A small encoder-decoder audio transcriber, trained from scratch.
Training: soap at rate 0.003, 13300 steps, batches of 128.
Rows from block 5 of the text decoder, named by matrix and row number. Rows with one number belong to one neuron. Each number is 128 + 32 x the weight over the matrix's rms, rounded and kept within 0 to 255. All counts start at 0.
# fc1: MLP up (decoder.blocks.5.mlp.fc1.weight, 1280x320), inputs 0-106
# fc2: MLP down (decoder.blocks.5.mlp.fc2.weight, 320x1280, transposed), outputs 0-106
fc1.865 [182 139 127 140 113  97 130 154 125 147 156 145 129  99  79  41 165 186 179  94 104 104 207 145 196 128 178 111 159 102  97 201 137 117  75 207 113 113 117  70 171 165 149 134 132  81 112  81 122 131 106 158 191 150 102 171 101 100 122 194 103 205 117 160 147 170 102 115 102 125  63 161 167 111 151 156 101 146 182  99 151 124  97 156  97 129 183 168  71 128 138 111 158 127 179 143  88  53 108  70 175 138 180  83 121 134 122]
fc2.865 [210 126  79 104  66 105 154 100 162  85 118 164 112  60 122 182 166 113 160 154 222 137 107  77 157 120 100 149 150 112 202 160  90 101 123 110  85 125 120  93 137 105 161 113 202 177 137 131 153 116 133 132 145 162 141 139  96 187 120  81 107  56 154  92 172 109 130 136 112 131 117 173 150  74 127 130 164  83 146 196 104  95 145 167 145  82 133 137 203 146 173 191 104  88 104 117 148  91  98  63 132 150  54 155 141 133 134]
fc1.866 [112 109 151 100 174  92 135 127 178 111  64 112 101  91  97 150 109 146 149 151 114 178 141 162 150 114  88 115 146 100  96 101 120 141 115 185 184 136 114 146 137 102  91 192 172 140  92  70 144 130  83 142 201 186 112 114 110 136 142 128 137 121  96 123 117 167 205 110 125 152 106  78 142 150  83 126  47 134 131 142 169 130  81 117  95  89 167 171 178 158 178 155 127  87 137 143 160 108 135  62 154  72 135 139 140 123 197]
fc2.866 [139 131 106  99 173 181 130 126 155  85 141 151  97 100  20 107 124 124 173 123 194 122  88 106 163 204 118 157 169 169 102 158 127 127 230  63 149 175 125 119 109  83 123 124 138 164 123 152 161 134 130  88 129 154 127 153 115 107 144 127 112 103 200  75 194  95 112  83  91 201 114 145 105 127  65 142 124 113 125 164 120 107  95 162 156 162  56  87 130 122 110  87 154 173 104  94 138  54 110 138  75 123 140 138 128 102 125]
fc1.867 [144 169 111 145 120 233 137 194 148  60 100  73  24 126 122 175  89 133 116 200 137 157 119 137 163 128 137 151 112  94 165 169 122 130  65 103 147  84  56 161  69 112 158 173 109 128   0  82 163 125 132  79 167 147 128 127 159  91 113 115 125 156 138 214 150 212  80 127 117 109 171 163  86 156 147 171  93 156  89  67 125 161 108 155  86 113  97  81  71 132 178 126 151  80 131 108 144 113  94  98 186 129 151 109 183 174 174]
fc2.867 [133 109 149 105 150 156 153 153 194 104 105 129 119 112 177 161 100 225 146 123 206 172 181 169  96  95 122 134 137 109 216 109 101 112  64 130 160 125  53 147  94 160 138 136 106  69 154 117 149 118 132 163 134 136 144 118  99 115 139 145 120 114 123 195 168  54 115 106 118 149 140 121 173 162  51 148  70 137  59 148 117 112  87 110 131 162 108 120 194 143 184 112  84 154 117  99 167  41 138 165 101  90 114 137 112 103 184]
fc1.868 [ 92  80 138 153 141 138 101 132 157 130 198  91 102 137 116 158 155 103 103 131 137 107 131 119 118 169 108 112 150 132 101 140  85 207  98 109 184  95 116 165 129 125 163  85  68 101  98 122 126  88 132 119 113 164 171 132 155 137 134 100 161  95 195 126 117 179 145 191 108 125 122 132  90 194 154 158 109 107 127 116 174 150 136 144 131 111 108  71 151  82 174 128 154 121 134 153 127  99 160 103 162  99  94 177 131 157 124]
fc2.868 [157 104 184 110 149 157 120  91 109 146 145 148  96  56 101 121 142  65 134  85  80 178 143 121 203 127 135 138 105  87 129 123 148 141  52 104 173 174 115 151  92 112 116 125 152 127 157 143  93 135 149 120 223 164 136 162 122 145  80 142 160 155 100 111 192  99 116 159 101  71 132 167 127  92 142 158 126 107 141 158 107 121 147 126 130  85 134 151 142 102 136 107 111 128 105  36  66 137 141 123 170  94 146 113 122 107 185]
fc1.869 [145  96 109  99 155 114 146 134 119 156 160 172 129 115 197 117 186 149 159 129 145  81 148  94  95 181 112 174 150 100 124  49 124 125  93 109 148 137 172  87 134 144 101 114 102  57 178 134  94 101 120 146 129  87 118 133 123 130 139  87 154 151 195  89  91  85 140 204 119 182  97 152 132 103  72 159  83 126  51 109 166  88 143 127 198 133  89 198 168 140 112 113 127 174 136 195 133 135  96 160 123 129 119 196 197 151 131]
fc2.869 [ 92  40  59 102  69 119  91 158 117  53 106  86 142 147 138 136 135 138  52 129 190 121  97 142  82 112  94 125 133  44 146 113 144 235 120  86 147 101 120 128 121  90 183 117  95 117 155 178 113  34 160 142 105  89  82 127  72 140 129 110 127 196 116 133 158 136 137 180  78 156 142 154  80 146  97 166 144 142  81 124 159  93 176  77  51 159 156 200 131  64  81  73  74 135 102 184 152 140 153 101 116 129 125 163  96 142 129]
fc1.870 [169  95  66 129 173 127 115 138 119 170 105 132 166 172 136 156 130  87  76 123 134 141 110 178  48 170 116 159 125 147 123 125 120 146  82 146 141  18 136 154 162  87 196 127 140  72 124 111 154 127 204  82 138 125  94 139 189  86 135  98 168 153 154 163 164 154 113 164 167  88 150 102  79 130  62 169  93 111 195 142  94 172 127  63 141 140 114 159 125  90  76  86 144 122 137  65 143 141 170 101 166 167 135 107 171 139 169]
fc2.870 [123 139 128  92 145 139  97 132 192 159 161 107 178 100 100 140 130 143 136 134  69 124  83 150 152 170 164 131 138 123 100 102 203  76 180 153 140 117 122 108 182 137 122 128 157 142 128 193 143  95 121  76 142 170  64 136 167 125 111 130 182 132 114 154 126 136  77 153 145 122 162 101 131 176 181 152  92 106 108  83 172 191 132 125 119 131 155 148 168  74 131 149 106 111  91 125 172 107 105 136 117 147 147  50  99 114  92]
fc1.871 [ 95  67 181 130 209 100 103 134 107  64 208 176 131  95 144 143 202 129 180 146 164 127 107 131 115 130 111 132 173 109 116 107 176  94  94 105 117  95 131  89 160 123 153 158 101 122 155 139 148 128 155 105 143 159 145 141 151 131 156 141  78 109 138 111 132 124 133 165 153 135 122  59 154 179  77 104 166 135 116 107  91 117 150  13 125 134 147 154 137 108 123 141 122 140 134 121 186 153 155 203 111 130 102 143 131 144 193]
fc2.871 [113 151 144 170 151  98 129 147 128 119 147 104 133 143 155 123 180 122 153  99  72 141 157  96 116 154 127 123  81 146 103 169 165 141 150 167 143 121 104 101 114 172  67 162 151  58 132 144  68 152 112 138 138 193 130 163  86 105 143 144  41 114 199 121  98  84  70 110  98 131 107  97 113 143  95 112 164 111 135 107 127 166 125 187 156 171 109 111 154 163 131 127 146 125 141 109 124 158 134 168 112 139 126 154 145 123 112]
fc1.872 [126  86 122 147 140 141 193 103 100 147  91 112 160 139 141  80 152 125 178 126  88 133 130 159  78 199 158 152  75  83  72 124 136 138  69 135 134 154 113 125  97 126 101 138  93 157 178   5 107 137 153 137 207 138 195 122 101  97 155 127 139 103 127 173 143 176 152 114 131 166 111 137 108 199 212 106  59 128 169  99 129 117 158  79 158  64  79 151 104 174 108 170 163 131 104 112 124 144 122 118 138 161 108 109 150 174  94]
fc2.872 [ 76 113 155 144 146 109 141 136 112 123 101 114 127 170 154 187 129  93 122 105 129  82 127 169  82 152 136 136 138 117 145 122 140 197 129  88 198 144 140 153 156 156 136 114 145 121  98 155 122 135 121 140 125  73 110 113 133 174  93 127 105 110  69 106 217  95 170 108 116 127  84 121 181  93 103 150 113 117 138  83 140 105 124 119 180  77 117  98 133 101 131 118 176 248  94 122 139  99 116 136  85 108  97 111 102 102  57]
fc1.873 [102 142 182 121 105 106 138 150  47 207 119 110  94 108  91 116 153 133  90  72 166  41 158  87  83 172 118 136 169 134 107 146 148  74 150 154 140 127 151  92 131 103 122  74 137 118 143 162  94  98  77 131 136 113 107 133 117  91 106 121 107 178 107 135  96  65 116  93 179 131 158 127 126  56 158 158 128 159 126 109 146  88 113  89  97 101 128 177 130 149 106 133 131 141  64 107 126 108 145 202 161 105 143 157  96  75 165]
fc2.873 [167 140 119 154 153  96  45 124 114 138 101 103 124 145  90  59  95 128 141 133 136 106 103 130 109 115 157 109 145 151 202 103 155  80 187 111 160  78 110 121  60 153  49  91 186 161 147 115 145  71 179 101 108 100 121 115  55  48 120 114 172 135  94 106 130 105 151 168 132 105  93 207 121  87 214 153 141  89 154  97 120 204 137 103 117  66  74  66 189 108  56 177 117 168 155 149 161 111 134 164 154 143 127 130 106 102  98]
fc1.874 [133 171 116 129 135 165 158 119 119  97 148  85 107 158 115 122 111 127 119 154  92 108 149 151 124 160 105 158 132  86 151  87 191  94 114 118 129 117  75 164 113 113 124 143 126  79 121 131 150 113 169 161 114 119 106 127 137  57  88 126 104 129 121 116 102 155 161 167 188 120 152 193  97 148  79 105  83 126 156 116 141 187 111  70 104 111 133  81  79 137 120 162 112 114 135 178 127 106 158 175 102 167 149  65 108 124 121]
fc2.874 [144 146 140 154 126 112 165 105 160  97 113 110 136 138 108  58 137 104 132 165  67 145 109 154 156  88  84 103 129  86 153 138 102  81 139 145 153  78 124 118 173 141 141 117 130 153 149 148 116 136 126  96 107 127 121 103  94 129 151 178 110  90 169 166  90 170 137 102 130 114  74 124 144 128 147 150 172 123 126 145 106 152  69 145 103  67 113 164 170 108 136 143 144 107 145 161 104 165  90 117  98 140 158 158 181 159 151]
fc1.875 [133 124 129 128 123 128 134 124 124 133 128 130 133 130 126 131 128 127 125 130 122 131 127 117 126 126 134 129 121 128 131 127 124 126 130 130 127 135 126 131 120 120 126 125 131 128 123 136 131 136 131 134 125 121 121 128 130 125 119 138 121 127 125 129 129 135 129 130 138 131 127 128 129 125 122 123 129 128 129 131 130 118 127 126 121 122 125 126 131 136 131 129 116 122 123 128 135 127 128 129 125 129 133 125 131 129 128]
fc2.875 [137 122 137 128 132 131 121 131 129 125 133 133 129 124 125 136 134 130 130 127 127 128 120 129 132 128 132 125 124 116 131 131 127 139 129 130 131 137 126 125 120 134 129 132 125 129 134 126 134 126 125 131 129 132 132 125 133 126 118 128 129 125 123 127 118 135 130 129 126 135 132 127 129 121 128 123 133 129 124 125 123 123 124 130 130 120 117 130 123 132 123 129 141 132 135 127 123 124 125 126 132 132 124 129 132 126 126]
fc1.876 [ 81 158 158  94 111 172 136 188 110  65  87 148 134 110 109 160  90 110 139 190 109 186  87 150 142 112 114 144  92  97 138 150 109 147  93 115 102 142  69 111 124 180 130 150 123 137  55 103 155  74 157  78 134 160 123 106 131 176 172 108 129 104 192 140 157 132 107 101 129 124 131 146 127 125 139 121 137  90  97 102 101 144 101 164 111  69 122  65 177 156 130 176 110 145 151 174 128 160  99 117 173 100 108 114 114 123  49]
fc2.876 [136  98 119 128 131 143 158 150 116 107 165 118 181 140 140 160 125 113 145 111 138 192 216 113 143 125 169 160  88 160 178 124  77 174 161 151 148 103 121 118 118 101 159 120 106 141 122 141  71 142 103 112 140 122 137 170 150 115 186 136 121 138 120 172 136  87 124 139 113 111  64 141  90 117 133 168 122 152 137 166 128 103  84 156 125  66 149  93 142  92 133 120 113 114 124 114 115 149 145 148  87 132 118 192  97 117 147]
fc1.877 [ 79  73 158 134 128 139 136 170 173 108 222 161 176 112 110 195 169 127  96 110  63  97 171 121 117 138 133 114 185  79 175 143 129 117 160 161 135 167 138  45  97 100 124 149 111 122 156  58 132 149 134 138 139 138 199 153  84 115 132 148 117 207 116 124 198  78 159 209  60 151 144  63 186 135 120  91 142 118 111 150  82 140 143 130 150 114 139 148 168 127  83 125 103 112 126  69  70  83 102 186 107 134  73  97 148 111 100]
fc2.877 [142 113 144 125 202 189  77 139  93 127  97 153 147 171 135 127  92 150 203 103 126 148  73 169 184 144 135 152 165 129 154 113 186 137 143 112 104 113 106 120 130 106 123 108 109 143 109 154 102 152 146 115 164 132 118 146 115  87 142  52 115 133 126 185 174 143  57 145 132 122 108  89 134 181 166 150 157 145 141 144 131 135 123 169 127 105 126 153 152 138  98 124 108 113 112 122 130 167 133 130 118  85 142  82 138 147 127]
fc1.878 [ 92  92 157 126 152  95 121 118 163 134  89 167  88 135  69 149 144 181 142 152 143 112 139 102 140 141 112 117 157  87 109 174 150  83  77  98  88 112 169 131 117 128 133 106 169 170 123 175 160 107 204 141 139 126 124 141 150 168 175 126 101 111  31 121 112 152 124 192 161 109 116  96 147  66 105  76 171 170 114  82  90 164  86 132  79 138 131 162 108 170 102 169 148  56 156 163 115 167 117 119 141 119 125 188 179 131 166]
fc2.878 [168 160 119  87 104 130 124 132 107  77 128 108 129 119  91 114  72  87 102 197 130 183 118  49 114 132 150 118  59 165 161 100  82  77 122  76 156 136 101 203 131  79 113 202 151 117 128 118  60 128 151 101 124 149 115 149 155 145 189 147 152 137  82 187 109 169 137  77 172 123  90 150 122  96 114  71  88 113 151 139  75 110 118 173 146 164  99 118 162 111  73  99 203  90 114 183 117 116 100 125  92 121 117 151 102 111 161]
fc1.879 [133 122 109 150 148 131 100 119 124  96 102 104 185 150 163 162 106 116 157 131 138  72  90 146 125 164 172 120 170  84 117 146 172  94 156 125 140 100 118 180 122 100 132 130 152 126 175 126 187 160 182 159 143 176  68 158 137 114 141 117 148 195  95 129  70 120 134  19 102 108 188 140 165  83 128 134 126 119 151  45 138 145  67  84 145 188 180 146 115 128  91 111 167 110 151 151  95 116 127 149  60 102 116  93 150 147 151]
fc2.879 [180 122 103 121 152 160 114 135 124  79  16 167 175  37  73 144 111 120 151 110  88 103  95 152 223 227 112 213  96 208 126 103 110 128 129  81 210  61 139 171 118 109 136 153 153  95 174 108 148 146 160  97 107 160  95 145 163 111  65 100 187 127 141 162 142 169 179 158  85 151 132 143 191 134 150 116  65 154 167 120 147 121 113 111 182 163 211 175 106 110 176 128 174 112 135 103 115 128 158 128 138 156 155 155 172  45 178]
fc1.880 [141 105 141 161 195 166  73 131 147  60  54 145 177  98 126  93 121 164 118  77 173 135 182 156  75 145 109 119 125 132 127 143 116 179 148 118 101 123 151 103 122 128 114  93 138 161 107 109 135  99 143 181 112 140 112 163  96 125 129  97  86  80  60 116  74 173 114 123  97 155 130 159 111 103 110 185 141 189 103 149 124 154 118 155 147 188  85 202 158  81  85 135 152 172 113  66 105 103 139 119 130 124 122 143 154 115 125]
fc2.880 [120 176 163 148 127 168 100 137 134 131 137 186 103 134 173 169 100  98 121 112 147 133  91 151 126 106 165 125 148 139 167  75  95 152 119 104 192  68 140  89 165 112  84  91 114 101 168 133 102 130 128  83 131 135 170 133 177 120  69 176 160 112 207 115 106  98 128  96 181 163 149  70 113 107  93 138 158 132 185 119 163 191 127 109 103 145 111 101 117 132 107 141 125  96 124 170 112 124 151 209  97 148 101 116 137 133  88]
fc1.881 [141 128 105 129 115 126 116 111 105 112 101 140 132 122 138 113 187 147  74 104  97 142 167 103 139 105  85 144 141 165 138 172 159 121 112 158 150 133 164 170 122  96 164 125 125 116 135 123 151 122  97 117  85 120  87 215 156 150 126 103 135 166 131 135  90 150 138 131  83 165 152  98  49  54 133 104  85  77 171  82 155 132 144 123 114 160 171 121  85 111 122 118 116 101 142 147  93 104 183 131 139 179 183 113 178 155 123]
fc2.881 [ 68 139 108 127  85 136 141 124  74 112 135  94 122 127 155 137  67 160 101 111 153 111 150 126 107  91  98 118 126 146 106  88 136  70 116  97 173  88 156 107 128 148 121 106 161 109  86 115 149 180 176 140  78 152 165 118 153  85 159 151 121 151 132  91 112  89  88 217 127 180 135 135 126 138  75 102  98 112 174 120 129 179 129  74  70 176 114 129 154 151 108  77 107 127 186 134  76 141 137 150 103  74 123 135 108 145 133]
fc1.882 [115 150 154 150 106 153 195  82 123 102 161  99 142 152 122 150 125 115 123 108 143 199 113 109 159 123 103 152 114  41 141 124 130  66 116 199 180 123 104  78 153 105  94 105 102  98  90 120 147 149  67 119 144 122 165 110  91 163 150 159 165 109  80 162  71 151 113 115 184 101  86 217 136 175 163 106 122 127 123 111  81 133 130 195 152  74 118 211 125 122 176 195 121 130 153 149 119  89 156  85 189 124 106 165 103 166  39]
fc2.882 [151 105 108 118 152 179 130 115 126 126 126 162  90 162 149 116  94 139 123 108 178 132 129  88 125 172 134 113 144 121 145 144 140 134 109  43 109 184 123 115 214 137 141 166  67 130  83 128 124 141  81 158 170 145 116 146  28  95 147  57 114 131  70 159 117 187 118 146 116 151 110 169 159 112 144 116 180 155  37  95  95 152 155 145 163 183 162  82  56  96 164 163 176  79 211 109 134 141 119 101 160 124 104 125 126 156 157]
fc1.883 [137 139 155 104 154 195 121 121 165 135  92  85 126  94  67 176 179 188  73  99  89  93 126 100 118 124  84 108  72 116 106  83 133 115 152 129 151 131  88 133 204 108 106 117 113 197  67 161 129 147 172 102 151  24 105 157 161  98 111 161 130 168  94 141  83  54 189  67 144 139 144 150  73  98 161 159  98 150 128 136 112 165 170 171 135 101 155  98 120 124  79 133 165 156  47 114 194 168 129 123 130 163  76 170 107 100 116]
fc2.883 [122 179 132 211 103 156 102 140 138 120 147  84  74 133  93 158  76 211  75 121 127 137 161 105 151 122 149 126 158 126 212 180 120  46 107 105  88 131 131 111 183 120  82 107 163 113 129  92  89 157 122 108 128 103 135 127 152 131 125 104 104 116 175  74  91  97 106  60 105  72 145 149  42 100  70 125  92 133 180 108 112 106 180 112 200 208 109 116 149 171 157 121 119 125 111 160  90 150 116 137 134 106 113 159 126 159 127]
fc1.884 [167 145 104 147 106 120  61  92 181 112 120 148 104 149 135 115 164 132 153 157 150 124 187 139 106 141 126 112 129  64 122 137 109 160 107 143 155 125 146  86  90 142  88 122 137 111  70 127 120 159  51 144 143  88 150 161 165 144 144 124 115 164 147 166 137 168 112 105  81 138 125  92 180 124 152 140 124 144 159  49 133  46 164 157 165 168 160 150 100 146 154 171  94 118 144 167 117  94 123 165 138 123 116 118 117 141  98]
fc2.884 [124 115 126 102 116 144 104  69 137 119 171 137 141 137 188 119  62 148 131 166 118  98 161 158 127 165 113 149 164 117 138 162 114 150 170 109 140  71  88 113 141 101 130 169  94 174  46 130 113  87 146 141 157 123 147 104 112 130 185 100 115 155 138 150 162 104 150 160 127  85 196 157 161 185 117  97  76 117 173 112 134 130 141 108 108 217 125 108 112 135 118 154 142 172 129  95 123 147 173 126 120 144 214 133 127 132 153]
fc1.885 [149  60  92 109  73 171  64 157 129 122 115 180  87 129 161  92 130 116 156 112 135 125  77 167 175 160  71 120  72 124  99 169  66 152  75 117 114  56 190 125 146 146 101 176 156 181 103 120 120  98 171 136 191 187  81 139 120  98 133 128  69 152  92 178 154 108  81  54  90  77  90 190 133  30 161 116 165 161 131  80 131  58 155 109 158 124 147 144 118 118 171  81 112 132 155  93 104 137 161 129 140 138 132 115 127 139 128]
fc2.885 [ 48 143 151 159 128 164 160 193 104 145 171 140 145 166  74  80 115 127 153 167 171 123 129 186 153 160  83 191 105 152 126 109 101 131 107  87 164  89 143 109 121 160 132 140 134 118 169  91  24 155 136 101 138 118 114 224 119 103 115 140 106  76 108 147 137 139 160 116 140 129  78 153 105 103 145 138 160 151 223  98  92 135 126 111 147 122 187 100 139  88  39 110 217  94 205 101 137 103 122 119  89 129 109 143 158 192 119]
fc1.886 [141 160  80 124 193  99 124 172 145 111 164 100 122  83 149 111 140 138 101 125 185 131 145  49 147 121  92 122 159  88 131 163 146  99 147 124 180 116 125 132 164 153 158 144  49 102 110 111 147 175 154 195  78 120 105 122 163  60 152 172 133  87 157 134 107 155 108  56 159 114  98  31  87 144 129  97 132 138 126 223 127 153 145  94 123 115 221 136 147 180  94 149  75 102 112 143 127 116 118  76 186  83 125 163 194 158 138]
fc2.886 [132 156 102 163 121 126 151  95 108 129 144 177 130  85 146 125 120 179 118 132 123 134 134  60 155 222  44 126 119  60 236 106 133 173 145  89 136  92 137  84  89  91 131 149 126 119  78 180 136 194 150 106 134  90  85  67 122 158  95 124 103 109  99 135 139 125 159  58  86 135 124 169  83 126 186 104 117 108  94 134 141 109 151  81 140 146 148 137 158 168 100  81 100 106  71 163 142 107 135  98 117 134 153 131 129 100 113]
fc1.887 [153  99 196 123 174 118  94  84  99 129  93 219 141  83  78 152 201 128 146 126 152 109 116 144  83 175  51 141 115 118 145 138  97  35 135 141 153  92 133 116 167  97 153 110 140 139 148 140 158  65 110 118 123 132  83 165 119 142 170  99 183 180 197 122 143 173 130 122 154 130 136 125  66  99 193 131  88 139  69 138 107 182  99 124 137 107 147  58  99 146 108 143 147 122 145 107 148  96  64 181 142 141  83 133  93 111 128]
fc2.887 [105 114 146 192 135 171 107  99 120  93 133  65 126  86 142 149 165 126 140 135 114 166 129 113 142  95 133 123 111 128 112 123 130  94 131 147 191 101  67  94 149 132  82 132  77 155 132 150 100  99  50 123 130  88 111 111  68 130 172 141  95 129 156 136 146 135 160 120 138 134 135 131 110 148 126 156 127  96  55  73 133 125 129 138 113 138 118 135  98  96 115 100 100 125 143 157  66 130 144 123 117 121 146 205 124 144  84]
fc1.888 [ 92  89 105 167 125 108 150 138 105 171 162 121 135 101 187 125 152 139 149 136 164 106 132 108 164 176 132 108 147 159  99 148 125 158 101 165 136 164  71 193 147 132  79 129 199 175  85  95 160 116 177 103 129 135  58 159 110  79 130 120 139 126 137 162 112 150 145 123 164 173 141 122  80 138 128  88 113 177 165 161 141 124 143 128 163 135 135 124 152 118  98  47 144 144 125 170 117 183  85  84 152 106 152 143 171 150 137]
fc2.888 [150  92 122  90 147 155 138 160 123 143 105 109  94 100 132 134 158 142  95 137 101 142 160 129 168 110 118 110 134 146 129  88 104 127 130 153 158  79 141 149 186 150 103 130 167 150  93 118 100 137 122 159 104 133 121  37 123 129 105 154 132 137 118 103  91  56 150 149 107 154  96 118 109 130 105  84 170 149 176 160 158 121 110  41 133  70 124  86 142 131  88 142  95 108 134 141 118 176 118  87  88 109 120 204 173 139  92]
fc1.889 [138 105 116 173 102  64 137 171 176 136 163 133 145 182  88 144 170 111 106  51 127 117 124 134  98 156 138  80 160 123  75 102 109 169 164 108 120 144 143 133  98 111  90 168 110 191 140 145 131 142 154 140 112 118 148 160  81 117 127 135  70 131 133 139 178 151 109 149 112  66 100  87 188 124 139 152 167 147 117  94 130 146  95 144 130 163 106  79 127 100 106 158 135  67  77  77 165 105 167 198 163 133 138 170 149 151 102]
fc2.889 [ 77 171 117 106 196 146 113 114 155 103 164 104 132 102 120 123  46 120 105 134 149 101  90 121 152  84 104 146 156 172  72 109 130 132 133 155 104 116 121 105 104 137  90 176 132 155 138 122  64 105 127 119 117 136  59 156  95 107 140 112 122  89 202 173  67 172  54  84 132  85  83 123 138  86 156  92 118  71 144 146 111  94  96 170 123 140 176 136 114 112 142 148 137 175 167 166 135 131 134  88 169 115 171 152 137 108 132]
fc1.890 [112 152 143 112 130 146 142 129 115 170 150 108 131 136 116 113 150 173  83  63 102 118 131 120 144 109  77 169 174 102 116 106 127  67 137 158 102 148 156 125 100 118  98  98  89 193 112  89 109 149 138 149 139 121 100 127 143 138  51 111 129 171 158 119  86 139  90 179 121 154 156 150 101 155 188 170 112 115 114 179 128  72 109 170 109 129  98  92 144 123 131 111 143 155 144 119  82 185 137 102 144 128 102  57 117  87 108]
fc2.890 [105 119  97 137 169 138  94 118 156  99 182 146  84 138 134 139 146 122  92  58 107 119  78 100  90  83 168  85  96  89 145 138 160 110 115 158 139 126  97 141 130  88 131 125 136 102 185 135 116 143 153 125 126 120 116 125  81 126 144 139 173  81 131  68 124 187 107  88 130 117 100 170 139 128 149 143 156 155 149 154  97 137 135  96 103  98 129 128 143 131 183 191  79 156 134 163 157 200 145 167 135 167 137 118 175  93 152]
fc1.891 [ 93 113 180 153 152 105 128  72 136 103 113 142 153 186  81 158 160 112 100 163 143 108 124 134  74 161 163 122 124 104 140 131 159  92  91 162 139 128 110 118 146 144 139 147 114 122  73 121 113 143 146 101 129 146 101 141 165 121 143 175 126 183 147  98  87 109 165 135 171 199 151 134 152 119 101 145 106 171 169 155 190  55 137 111 137 122 134 133 137 138 124 120 168 125 115  97 117 139 112 132 133 176 128 165 106 173 180]
fc2.891 [122 177 117 140 110  88 156  98 104 167 144  98 139 148 103 121 144 118 125 103  80 160 175 132 105 130 159  82 135 117 115 159  97 139 137 121 172 115 118 121 130 111  72  90 131 131 124 138 147 154  30 146 160 100 104 151 156 109  77  97 103 115 125 103 124  92 150 150 167 108 160 128 171 157 123 130 118 161 158 160  94 177 160 133 150 132 132 111 167 141  94  91 159 103 113 148 123 151 102 179 138 156 161 135 185 127 120]
fc1.892 [132  98  83 156 132 135 111  97 157  78 144 148 104 113  76 112 140 147 148  91 155  79 199  99 155  98 157 132 147 161 119  84 155 131 114 131 160 109 130  81 165 157 104 119  73 139 104 125 153 118 139 100 143  91 172  68 102 114  66 121  78 104 155  85 115 112 104 114  76  80 127 153 112 106 160 104 128 100 163 156 137 134 105  86 113 131  96 140  95  96 155 136 128 151  93 169 116 114 144 166 172 106  97 162 105  90 118]
fc2.892 [125 159 133 107 116 133 134 157 161 124 170  93 122 101 190  95 218 157 116  93  96 107 153 131 102 151 142 109 123 142 134 112  81 117  86  96 110  82 147 104 110 132 137 143  87 142 105 126  73 159 136 110 121 119 117  80 125  87 130 158 165 106 108 100 100 188 156 150 106 110 140 184 100  80 167  57 144 162 133 102 127  79 135 106 134 133 163 165 163  97 145 147 209  91 114 140  60 114 167 110 126 124 110 149  75 109 110]
fc1.893 [152 109 107 136 131 107 120 119 114 164 128 158 143 148 158 127 123 103 104 138 144  94 123 176  80 149 178 135 154  90 100 167 123 178 173 129 111 137 168 109 128 121 151 182 140 131  68 114 149 111 163 183 111 184 119 126 115  92 110  84 152 104 156 154 120 154 184 108 153 109 137 113 186 105  77 148 141  99 174 145  80 145 114 190 158 121 119 125 175 150 109 109 120 159 122 115 120 127  87 110  54 103 124 110 156 106 103]
fc2.893 [ 75  88 102 111  86 122  87  96 131 165 113  97 121 112 121 134 118 152  96 161 142 110 147 115 153 138 133 143 127 125 162 164 166  70  64 106 128 154 102 174 102 165 101 151 112 157 118  93 137 162 139 126 143 147 109 142 118 125  81 205  97 109 116 142 135 168 104 166 103  77 126 155  58 130 136 100 165 187  96  97  94 122 137 167  94 143 175 110 179 119 116  89 128 146 125 117  97 121 107  80 109 132 100 100 117 154 126]
fc1.894 [142  90 133 162  90 194 143 137  66 155 109 105 162 109 159 121 150 107  55 133 171 149 129 114 134  77  76 128 147 174 105  75 101 187 112 129 119 134 167 142 168 180 107 132 111 154 127 131 152 175 166 166 117 102  82 141 116 125 192 141 183 106 148 157 101 164  84 133 112  58 120  91 128 146 153 141 154 160 135 142  86 154 126 180 113 158 153 103 124 165  94  91  81  82 128  75 184  96 147  98  99 154 140 127 155 135 132]
fc2.894 [113 137 154 156 134 201 126  73 137 175 166 137  79 135 156 134 109 147  49 179 116 127 110 204 161 131  57 125  73 122 110 150 117 125 102 134  99 155 184  65 114  99 113 118  97 111 113 116 132 101  29  76 146  69 145  92 141 195 175 178 111 138  94  85 146 145 123 136 125  98 152 128  93 149 172 164 145 117 196 146 127 143 170 187 124 101  79 133 133 166  95 124 116 104 135 106 127 113 137 106 130 172 173  80 158 113 152]
fc1.895 [112 130  62 128 130 145  92 100 132 142 141 126  94 126 140 136 123 121  71 117 104 173 169  96 112 130 122 105 127  95 148 106 130 112  79 138 148 165 177 220 175 126 160 133 154 174  83 165 121 200 128 100 160 139 142 163  65  96 125 116  85 126  72  84 124 154 144 126  92 122  97 113 232  75  99 178 121 170  85  75 138 154 117  77 146 120 117  56 102 171 168 123  88 107 161 147 101 132 158  84 146  81  62 110 113 166 178]
fc2.895 [161 130 114 134 158 137 124 138 111  52 108 150 127  50 168 123 125 135 158 133 114 120 116 110 179 144 118 114 121 117 100  82 130 145 108 125 175  98 152 139 145  78 170  97 152  87 126  74 125 103 116  98 157 101 136 100  94 163 115  99 143 100 105 103 148 118 179 159 118 143  67 173 144  74  84 137 114 122  92 138 133 159 202  99 130 218  93 165  42 158 152 129 128 151  75 182  83 115 129 130 121 113 154 178  79 153 193]
fc1.896 [127 135 193 154 170  89 164 105 194 106 163  40 122 166 169 152 100 170  64 164 120 187 154 177 150  74 172 106  96 105 108  91 144 144  75  88 113 100 116 127 158  90 146 134  88 115  57 113 160 196 114 124 110  44 128 132 150 178 108 153 123 221 140 119 114 118 199  82 112 119 158 130 101  97 148 151 175 149 130 114 143 113 176 142 165  78 107 162 150 146 120 154 135 112 107 170 157 174 141  90  94 130 142  92 135 124 109]
fc2.896 [115 182 114 134 143 178 162 135 169  82 176 138 126 123 118 161  77 156 163 167 103 149 161 152 154  93 130  86 108  65 145 137 111  97 163 108  67 147  93 139 150 141 144  84  88 131 184 154 140 121 119  48  67  67 177 161  92 169 135 173 199 176 143 106 107 105 165 135 107 165 112 154 122 127  70 130 142 120 125 172 136 121 122 105 151 138 157 201 146 139 122  57 137  98 112 128 145 189 138 106 130 144 102 118  40 139  45]